config = dict(
    model='multi-label audio tagger',
    dataset='synthesised sound scenes: up to three everyday sounds over a background',
    train_examples=26041,
    gain_aug_db=6,
    time_shift_ms=100,
    n_mels=80,
    hop_length=160,
    input='log_mel',
    spec_augment=False,
    win_length=400,
    arch='jasper',
    norm='batchnorm',
    hidden_act='hardswish',
    channel_attention='se',
    drop_path=0.2,
    depths=[3, 3, 3, 3],
    kernel_size=7,
    stem='single',
    widths=[96, 112, 144, 176],
    num_labels=61,
    init='kaiming_normal',
    residual_init='none',
    optimizer='soap',
    beta2=0.95,
    learning_rate=0.0021,
    beta1=0.9,
    shampoo_beta=0.95,
    eps=1e-08,
    precondition_frequency=25,
    max_precond_dim=1024,
    merge_dims=True,
    one_sided=False,
    adamw_lr_other_params=0.00083,
    max_steps=10100,
    batch_size=384,
    epochs=148.9,
    lr_schedule='wsd',
    decay_fraction=0.2,
    final_lr_fraction=0.05,
    warmup_steps=1010,
    weight_decay=0.2,
    adamw_weight_decay_other_params=0.01,
)
Rows from block 9, named by matrix and row number. Each number is 128 + 24 x the weight over its row's rms, rounded and kept within 0 to 255. All counts start at 0. Numbers have three digits each. After the name is the row's rms in percent of the matrix's.
# short0: shortcut pointwise conv, stride 2 (model.blocks.9.short.0.weight, 176x144x1), inputs 0-47
short0.0 111:130144100123211164136123141134132110122124157128126111105113123125124115124125127071120180125158123124138123128144119135112134157130113096138131
short0.1 110:118103156140123110144133092157056125146139117107150152158130079107138118118129249128127111157131164109086147142141068133131130098150116087103156
short0.2 098:153137125133123144159117143093061097186122103127144171105139196126111109109112116128134109170101150115155109085119170106159084118128113126116111
short0.3 102:159152147126116140141130108090131128161109115140140128121134118127122093157128106131124113104153148141126108149131186118107105198142102146123158
short0.4 096:132140140155142129114136089128121125128110115135091111161144138111165167150132154126120166095105143090122133107182134155114110119170152170149117
short0.5 108:157146102134125085116129108168123097119116124123135164077110095142137109102125106133128131122104178130173096110111123119107157137122111117141138
short0.6 111:135094188126153109136123130105112114126151133110122128123170115122164113125100115118102246127115115123118126129128145101114117137136139092134117
short0.7 094:097116133123149140111134144136151103122117106129116118108114146128126085134099113134126110172099186137158107096143150152150121115143145141185116
short0.8 108:135144125135123084127113113133120119124117116134116157107111118112146134117128121116122110129122118125120124129122103191117145148123129128138130
short0.9 097:146097117167121123142155142162169141145169108124120136100158116106121139119117160142129127090137123127097111133093116125116099152101148121161110
short0.10 093:123129138140145157139144136114225117128128072128134138119110194164104087123099171128152165123108122116148120122112157126104131107124128091140109
short0.11 104:153114118147115102153119169152112138116165124117118091107110173127123114138084124100112160108098193131166105103119132118157119101132136149147131
short0.12 101:124112118140172133157130110130150134154124175144095136216152137105170098126129119101122120108145128108151127128137105113137143126105127119141109
short0.13 103:124148126121112114106129097136097113122121145110167102124142109136126144125145119110127158136123110147131115116115151126149100146131148138101120
short0.14 103:120141182137110117131153108111158097142118115108115141193128139164139133103137076132116126115125152166120112136139136141124111153129139122120131
short0.15 083:114103105129130124129127092125180168119103112097112105134153151098111126123152158109116148094135101132122121126109103143199181137121152103091088
short0.16 116:126106133124134139127146119097137150116126098120120123215125122126113121128113133117130124119125110123141131116120161128121144124137117151135141
short0.17 109:118157108125107101147153099143102153112136109119117091178115118128111145127120133131143189111131136135125110144122111133128120143127135106159152
short0.18 096:155160099165141145146166111138136133134108142143104141225101143167119153115127139112125125122112136132133103148137139147145114119088132098117129
short0.19 087:153090115118113136132122121109116110107133127110115139151122154189143137153130137123152109130138086114158085152124175126105105120124107122142149
short0.20 109:133164104132142127127131096218232118128124106126125097099145146120134129115101153156132111102121112091154156162134184128120115121125089121117139
short0.21 103:130115130136116147163107133149129140113125143136116134154129137153122125155143113099129126120148168136148111121093169187150107129137128106158148
short0.22 112:191112107137124126144122103159106164134126168123137107120122136119110139126103103079129130114102127103126124113131103118101093140129098120172153
short0.23 101:090184122126133148112116126073140120149105096133136117137120138125108103118111108111126128115143096124167213143070157139121146118138129119124118
short0.24 076:130111141122134144133109097164117131165183119093126116140140117123134111136162127137140149137156137150116112112116091130122109166122142106078134
short0.25 107:123126134135150106154120106140134114123132099213155112100152136115108147131139119119129131118141127135107141134153177107131116126100134114119137
short0.26 104:118107134129073189133106120165102096118153134147108133126140206125143093138129101148132129151124138136133126118144134114144098132125105111113106
short0.27 106:118128198163131100136119112130131101124131139099120140111168126105126147148148127106102105122132131140111120143111117138115124134142142235138163
short0.28 100:112160120150129137131105108139122148120095126183113111115151122128111126124108113140145140114106098134132116129113112141197124174107134115155139
short0.29 097:115131121137115104110141135150108141106139133087130117070139105149148135153113137117146102126117162122126159108141121132103150139167133148143121
short0.30 107:118195138121147119128130130141142128108123125129112119106106123125143143114119109132136114104150154147149107133117114128151173102114124126149161
short0.31 091:104135184127125125094116119192107103113121129106122128125124078128130133122123127107120117093113145133145234140108166115085096101113172255137121
short0.32 105:136133132125140123124142079169131123115213123120132156102128134127115129117219119146104136092170104153093123121122105161119114134118107126122124
short0.33 105:108039117139117068129120151122122115137158133115129132110142125112133112127132122135115109111163147121104115155104123089122109132103130121143125
short0.34 102:153108088129193110156122113232131120101129183125161124152153110129115163126100124136122121109111113123123136141127166116129134129141137100162122
short0.35 102:146154122136101090130129134141099133120084122106088106091130139108117093146130096099135071125134148152182094122123121160108125130121105103118122
short0.36 102:117141108134086139118131117124136133101136163128120135117146132137153113124118105084124097121135115126135120108141122106116136104120142100124175
short0.37 091:136141123119144126124126136160119129112097107116102124132132100120135108194117110144105085102152166161107102144161132135103101126148116131106121
short0.38 098:124092163122122101142119123134224166148132111130110156121121254113147116161126159140109114086158109103134106143110118125136134111149129136147136
short0.39 104:147112108123124149121138156142118129137112128141126097107146123115111120141135131121120232116143129108156130124138141103125173149132117103151148
short0.40 102:081133134145170131119116188162145134142143099138096128132117104119136125142126169106122126114148138116144121154239149103072140118126079129118066
short0.41 098:109089113107192121136129125132125104143155142118095117113166119121102095144121095102094136082124127153159113108144106102131120102123122102121109
short0.42 084:128137120132117171119126130166108115115122109108119128116153104148155126125134130130114094102122109135116120137162183101136125107113109130095139
short0.43 103:124102129128162120115119114147098130134109142114109112106141141109135108107158133102105132111191154131148100137142130125126207147166116134125115
short0.44 107:124182131133120140126109133121086162116125092228103166132147146146112127130090094112122122113132143151162109121205110106090103099115099137125129
short0.45 099:227116079119113120125144084178116122119138135138133098123150114145124114144121083150145141098136121120106243133118148113092104124117159092111201
short0.46 104:112138151127127165151153091137109112125125101164120111099160154148161090133129143107113143120122132116130134117137096139175126132084150123137166
short0.47 097:151103114129124132110083101093121127105144115118114124137204124120145098155084143101120166103107122165109113132138183131103138127151123110116117
short0.48 098:106142166172119133135105136120117132116146121149117152130109095119142146113129117140112112100117105121123103125110120154131130132109123114122129
short0.49 092:189109073136127107130116146116076136160163125106128145115161109125107068167100146117149130138128097166140091161158165107074164149099126129136124
short0.50 098:117167146138105128137134114137125164121129121123117172123123116163097142125124129110172134140136119131123136123147117114140113112117114148123132
short0.51 108:148130112122157130136126137138127166120136108114121113127143114108140091115129106134093130117130121121119123133122104118108118142126121118129134
short0.52 101:175156108130117127111125101114114138134114123091140094106153155131151122097124171123109121144142104165120142143142099113159142139123122155091176
short0.53 105:152093120133108104129106115130162112123117108111114201121138182119123125137145113150132128141152118128128109112226101154130164161133111102144103
short0.54 089:136120142135146116108123069146128112133120130163137106125117088123156186154147136133132139108124116130121101129128100178153152155175150142125131
short0.55 096:105140128130135125118120115138142142113097116132152118113143133115107108120101145103122188103116101113144120108106108132135137101125172134113154
short0.56 075:132089109120150125146080098163150142189148109105132109115146103134118134180158093115133134152180138159162086123124136085120124105114108141146153
short0.57 105:097138155130150192136117117127144181140101118136184143110135137127103166148109132169140093147131122131102129126105120110128113152139137111142157
short0.58 097:166119111127155129174139128149145119151112114124117129219165115118122118137143118143125161124106146134167120107141112118120099123157111124162124
short0.59 096:136101137130105159161120147133066147174153149114116127140167218107171111126148090099159148103110133131105090142106129130110132152073116237123126
short0.60 087:163084118125134092121155117128119148122119129126125160111096127171112118137096099167142224136108123145121111128135114100106102118119103114138125
short0.61 099:150114163115172139151124137134134141105116107115129122121106150151154149095171120138134199110085158153167141084143143114116090114140123132128135
short0.62 098:090157172131138172118111106160123148100178111152114158132110187152140106143088093144101160096153169141106130115142143106155157135125133097138136
short0.63 098:102237130136125120114099135095183134159130119128105094125126207128137126135167129156125139090119167136163175122112077143106131086127140156142117
short0.64 106:161136097154153133114140123158092134126099135091136116166140192143125112096143106129090133115160103158120107154113112097165137131122134096143169
short0.65 106:105112073126116116121113152091179129123134166103115119114136167110123118116125149150164161117141106129134177146199099132082126103135111096146106
short0.66 095:202139126149114125143161099149112136115132119146143089178116102116115135115079116159108163118098125131125108106134173151139076129121178145125138
short0.67 095:130133225113138128102108127117112119128126098109112133139128134136124139139144106129129096108173129110114130147142124125237250128142156126113145
short0.68 105:153099127135114133180110129133111213128125126121114101121141150131150147115120122125138160127123103154100111139135146103127124156114128120143160
short0.69 104:135115113122133134123117099139129128099158113132152117186135144120154121135102116135132145116121127122119110115134125129136102115119136141137141
short0.70 094:094142129188099226125112116121110116108129123122129118137158135138117114110125105162118145117108126124106104127131146094122138141118141118159094
short0.71 098:127103177120142113131124126124119124130171083165126107167134113122118117111126112121100111105130093136105111128141150136116109115117176118141111
short0.72 100:072118097129142128153133127148113131146125111118139153125115119128129103143122135114138116092121097137147154120214096107255101156128140086127093
short0.73 106:127148099155106121133133137114074166118137101096137150135151129133117128143129156117153117109151105119163104151128205115062168116108120115135088
short0.74 100:138198125124127126113144138126150111098112129135114117134110134111135136108106132114127145132145098135167146119082083128196126130128111241148120
short0.75 104:107137117165148149119141107178120101121122133148128126114141117130134111115122119131100168095167146123089136130142229124147224115112126197109127
short0.76 099:124123119163143095121109150118115124140126172120111101218180144143142149129119120110138147142114106163111108154094126135121133126116186075106136
short0.77 101:095125140144108121117113140159134170129138138102135142110156164106127148131113115093133136104106123143099124140105161118131105150151131118136115
short0.78 096:114112153126131154167089117145131142148133105098106159117128132142123134127156117096114121121155134146141105130246134130092111131120118134128121
short0.79 096:127158144119120163138116142192130196139139127134118133093136107120121117121131123083129118120121117134137117136126119122126138102112135118138156
short0.80 106:110108156108095108133120136138103115111103078096111108100155181125114102134112122130143132116120150141112106119121110167125113133090132128100107
short0.81 097:167131096122133123151136107133115114120138120146131132107131131138119125128123114144111108124147137139122117114134123106096202119122102117116146
short0.82 097:125116106145125118143116105111194145107154121114140104115125147115168151114098175178094111122131135125113084134099226128101119136120108125136111
short0.83 098:126120090121138140133121117136106119112144149108166110125102142111107153136154127114145167126138171120156113106157102129127212101137142141165124
short0.84 080:113093124183142125126165082113117140119126110117142136100180111158125102127103127154120143096111130119117134123141130186117120119114164130143126
short0.85 095:129117137143135147084134144112103128124150110126117087103128115095151172139126130124115152135163133134171109116105126149141096085149185122160126
short0.86 099:123131082128099116157100117116099110154143106090127131122121125109147102122109161101101109101138118214138114176113163126077117152107117104118109
short0.87 103:161111106124196125139139084093085144104110121125084116114128126143145142156109129136110078108114114121149129120166190126099168113131148104116123
short0.88 112:098109155120118100137122096134124113126118128142118110153151134112127122122117156135131157133127140149149117127111122119126140126124128122126255
short0.89 089:117127109118120122153122129139108155190178130103114106177142110131122154159146134110122114097122102170164080112120132149117128120108161102097168
short0.90 102:123149185122214166142101135110131142124113119117122123140154126122098160124125121113136111087141115134108118113165141129151171136136119159129094
short0.91 101:124130116138137123125146153130115087119147147131121137133148154110124127144112107121108203140139148130117098150099149089163156138114113108149146
short0.92 106:150130111160118221135137136147144127155147135126127093135123139118141109106139113164138129107133131142128119151118110149202115145150153127141118
short0.93 108:108133133138134118129123114134126141124150144113106129126137117144152070144161129106129154126130133135138114121110128110123126133141124204148124
short0.94 089:118153112171120100121147107158132167113110132134147126098158116138147142140087112154113143127101133118107112107158126118122117118113089121115118
short0.95 095:144108108128106140143100096111117139109110134140159058148127143137112163188110113153115151128109150144128108108171167147128166150155149139152148
short0.96 101:119112141140130160138151129129112142129112122120153145127133093116153163107131182146119186130132133117086111135102114121100139118131148119136087
short0.97 103:136142085114115095090107151161107114122112143112149125207120115130102120116142118109145143139155126146131108128105133112107131139124116105133130
short0.98 097:124128102120125147174131112123124100144134131125182139128128120107127130122110132128129098107082096132154139096125132142108059099139172152177098
short0.99 101:084155130146124123109129129058110132140091131113117107122150138115120113155166098109122119151103113122153154094082196117249139167115151087123103
short0.100 097:110142111126167134121101145155118190123144110107119132148151138122143144141141135120144116112096118156161095160150106117165108150110115134120153
short0.101 099:125156142123144161102114115104121169134119125128087114127124111123124086129124121088111152161111097112122117121128210145124096110115182125114156
short0.102 101:158136185134130132157104129208096103129120098123128141127110196154106173130116069090134144109114137132132125118094167145114106112124113147137115
short0.103 090:114118117153118132141143099110097131114116154207145109117153113144146142139100176110098102128118110108126090111112149126094146125097133181142147
short0.104 104:119128113112109101095103123107129172105104117123138127101170102151147119115152133180142149123128100143128122119127140099096141125117112235144159
short0.105 108:178131162132145107111118107147107171121122124134114100255110123133187093139113110107115144139137130126119112114135126113115159124127138111158105
short0.106 087:116187132143120132106107119134104127117110134129115140141140141121130096131131107167098195096128119130111119099160132150131114113100140128120089
short0.107 095:115105138124102132114135127136117083118144136109113123131149122150134097161131121135119149110139150123151132112130123137159107125125165133117128
short0.108 108:117120124109133114127108119127130101127132101124131156123117118138146113158125129158114126119124127131116126125113122203112136137109130121123145
short0.109 094:235068125115160137150092116123095143167182104080130125113143095121135115124116113139105135117150141110087125104123108124111115166123108193128117
short0.110 068:130139113222160144129165100133137154127081135137104111125113103171131110116127118110102148140125135107113121153110119160124145118087153136140131
short0.111 103:128117113122112112113124143132088138136138143139100133109122127103134143112091118103121143159154118118144110116103122146126138096119150135114123
short0.112 097:148072106128162121111130117114129116147143142109116118093113111131106148119139096089124130106135135110124112126119104140122126130182128106124136
short0.113 100:110126131113199124111119139119132134126104117176181136144171126150131119157121116123099104126124132135119123118118115125124107144174152130126113
short0.114 101:116144147129141090114145148114120108145128150109117120101146126133135155182119119119108119107108114148105121123096130134136121125141137099106115
short0.115 109:110114136164177147128140105110104114130130105139147161117098127159136164144107167094118109124125126116122132154139127127126119145121146135120127
short0.116 099:141070103151134127141126104129108111116116129139158176139144133121116150136088127100082102118112125106095116119108141120127205134106128121121111
short0.117 103:144099118123153157109124095121111126125133134142153118138124134125146084138142122135146142117145129085147121115149121096128092129122134131090112
short0.118 088:160100129097136111133108105153095124153126147122074097129117081116127079184157223127115162081157139130149121117142085105122128092134148121123117
short0.119 101:123114141114135127137117160122129181163123097145103117144145148122130150150115117102116122129121113114116102117120155147155121119109145120115109
short0.120 099:105103160131122102103129150101129143141138124184168114102128103115102125110154120137159123168166125131110172114156172132105176169123077128125100
short0.121 104:145082098132145115127129103129152087120131102127133158255154131118108117126127145114123111098122128133091128121172125130113108123145132115142133
short0.122 109:127112148123108214109145111140137161124117133117121113153128134132132144127107143150157125114118123143135123124128118129124125121134103181111132
short0.123 085:116118132130132102132106105136096137149126106145112142124128123168109130111121153111183128094115074155106107199108120138142118106066153159112144
short0.124 099:170151117131125126120167143125109122106113111188122114118181119149139152103147112128121141110120106121147099127132127141110133118129145121112136
short0.125 093:165093106131138111137160103128075132102131120186102082111148103156126165135100152123106126138099150124105112116131116126228123143145089122154106
short0.126 099:106127104155177127121141134120110131125154130138133157124100126137143146128137121145117243111136133117140113129133143104111117126131143129155106
short0.127 103:169104130138174161124127118136155138150143095134133135119121128135115140162166124147124179148115147127116098138115149108132110126101144121111153
short0.128 103:123128124127188133115131177107061142099115110100166125161117193155113173133140092143140121122123119126111102087145129136129120131094111135161124
short0.129 096:109103136154130112122132172130119188113115107125111127125122196129130152126128125123123110120143136117117088121185122118144208130146079094104096
short0.130 105:131133084125104138123124134117035130124099116137112114120145152156151078119129226105137137124118117146168114143095148118152114142120112105140148
short0.131 104:116147127130178128120165128150125145115127100112115114150159140104140135165100122170117105102129138114148116115120105095121088140115136109128186
short0.132 100:159138117136100087135134167119147109136132101148120116137132149124146131127128110143133144153137098137125218170220101113131149113138123168149134
short0.133 099:117135135135111139116167124157136144124114111151124110118148165124123117144122124145126135105128118121128125115114115115128116137135134131160168
short0.134 109:139161138130101248140097096135082120143132141135126107144122088120122136125106214163118128103104161101166106118115109136112142103119129108120123
short0.135 097:126116212151119115122132183064144148134130165117137116123119136141109166163103063110124097138121140108123164148094121134140122098137181122108127
short0.136 108:156144076129144111097120069096105145142130090086132143134136131125158125141110142140115110097120090137155131169133136104216133157114154064125155
short0.137 091:101086141124117135145132143098115125161142100121101106095112139128146166121145126127125120151140164170079119135117155113119116160147146101111150
short0.138 102:247117096123122113142126147134113149094171124150095099126144146107138107127141144132127141164147149143162102113106125122192118138129158100109143
short0.139 085:117120145126134120175102116122142176127109142142113115097153134169151123135093163112168159131120106152127107155130130116136120113085109102129136
short0.140 102:139112116129122118168124148155108164100161126113109140128129112124116118095131150112133129104139145126121112116183079131180147138155143139167089
short0.141 098:148141196142135117095149093118119143098145152117148118107114111145135171145111138157113125107132167118111122126171122168135117108150186111133154
short0.142 108:142097110124112156131101139130097132144154125134140115182128139142107161131138138109111144108108102139140105156090136152118107109121155130138140
short0.143 096:209080143117167128139114127113199145112130168127158122095142208144103126114111163143120076115121159146123131107138095130098135133149117172124153
short0.144 105:111142142146063101111139123121124122138127152114120147124141125125145140130143124144144147108133127119139125115125146143123111142117140111149113
short0.145 093:141092130125137128129117112126123089138163129120130089126130163121112101108150117119143133087145113164136112137122138126112150113160136102112157
short0.146 100:138079125137153095144107163138118136136141122111131097090163133123149123133126111174148130115108122190108103116113135119107106126129135112117110
short0.147 112:120131083133143127144120124146083108119113097147133132207150196131118114121111107126136147118119156137111111120134168124141191130114129106132156
short0.148 103:147138112107142105124122132121120093146093124116153114126117146107157126124092124113142090099132133100137135099125116113117087095106140141123124
short0.149 088:126120135139109145145133079107130123106152136180120111105131124118152146113109159097111124104105131126094117126150121137137109108207121109193131
short0.150 101:117096093136097213117127120089104134110167132092098123129144129133119139130127129187095140104103123143139109133124195105091153105151160117122101
short0.151 087:169171127167140133128106129102138112102146126139114137092106135159092143118113107131114128112096137117091124123140169118151109146144132131113101
short0.152 104:097098109105111111134109130137152180119142143128160126142115100151117129124110079151182109180115129102123129104128121145097123117095142110136096
short0.153 087:131115149107136130133117136137152162114172130113106116129135137131097128163110111130133144128136154156129120120115125116151107122101112126122140
short0.154 102:102118123118128108157106145078096100122105144094145108121128180148092102123108148134140081200123115113111207096122139147183106149112123147132115
short0.155 106:139136119124136211137124131132124129136124123121125132103141116129100107143155120149141117119117124113138106123120115128132126128138143114140157
short0.156 107:112112117138119223152131128171141090144131137134114134084150116125145110141121099178118109132116126143113118120110179131126122126109130113141134
short0.157 103:099156100139130137140132141148135163099105135102137187116118102142101128123096120105162097161121095143138138209114101125133130123118108196130122
short0.158 093:097141131140144107142120156119115136120127127220126142120150140130110114144143119127114132131150128148123117150114133110100108126125153121119154
short0.159 111:139167134134105125108151117142127141133117114115113142109116107118145100130151112093121134109140108132147113126124112155128113129141132099144115
short0.160 093:122158152113166116152103131110134160125113123108119150093127142124148153144170123135137127111125110127107106101190126135114109127144115120143087
short0.161 099:153142179130107141126105132137205111126146120142115149145094133134146114087169133134168138094133119120171096130123124128118092102105135131116112
short0.162 096:125145123131079110135143126095114146098109136128110115115137114121156162143152121112110123116120149121119120112116147141134132128161120119162156
short0.163 106:109133109139156103129107097131103140142111148102138135112160178123114145106174084121162121138100126150122122116113142169133111129143124114123170
short0.164 101:116129113161148080135154125124119135123103099138138192195102137122109126114132115125159140099136112152092108129154133147143122132157131091137118
short0.165 107:119160099125184130113090113176124124130094131112151108099089114125149151131158114095149110129128139124123141114143140115134109109106139139115171
short0.166 109:184113163132105095105108117129206128139121144108134138179118161141147099123158140132106097152133109129126112127102154142125134112128134117158156
short0.167 096:167130207112135106125118117123116140146108082141132114102128140104111135097157104121147157149143100135142092126125159120128117096122170120103137
short0.168 106:123134116137145163133136121126148094112119179143132126118143132140124099151124092141125125139098109117121101123125135125120115128123127112148167
short0.169 104:169101146127207148123101100132130143144115102127123081120175100120136154109129142090130107082124129133122117134112117151137124140112120100130180
short0.170 105:119207115126106085116131096137135142122165137137124150178127088146112122134137110180120115113140135163147093104115108119134120129120121118127099
short0.171 098:114183142134194126136135139063075142105109078116137140124135163154110107098126170120130100148123155111186193140108151112089129121124148093124114
short0.172 099:133150135125220145113122124135154149115118130108160085119131136133182124141128125100113121086105138111145148099125120127164158110111142164137139
short0.173 107:116098146131100136142141112169137116122125117125127132101140116126107127126108161101122147103095112110158107106093098109208108135118146224174105
short0.174 108:169145122132176135159135137120113159130090100127125113108132111132117169115154119131126135119103144146120096119132124098133101117123137107129124
short0.175 099:126134118127184246141123169146141108133144135161143155140131130136120109092135114155154139128130132136125103125151133167111129105140118150113141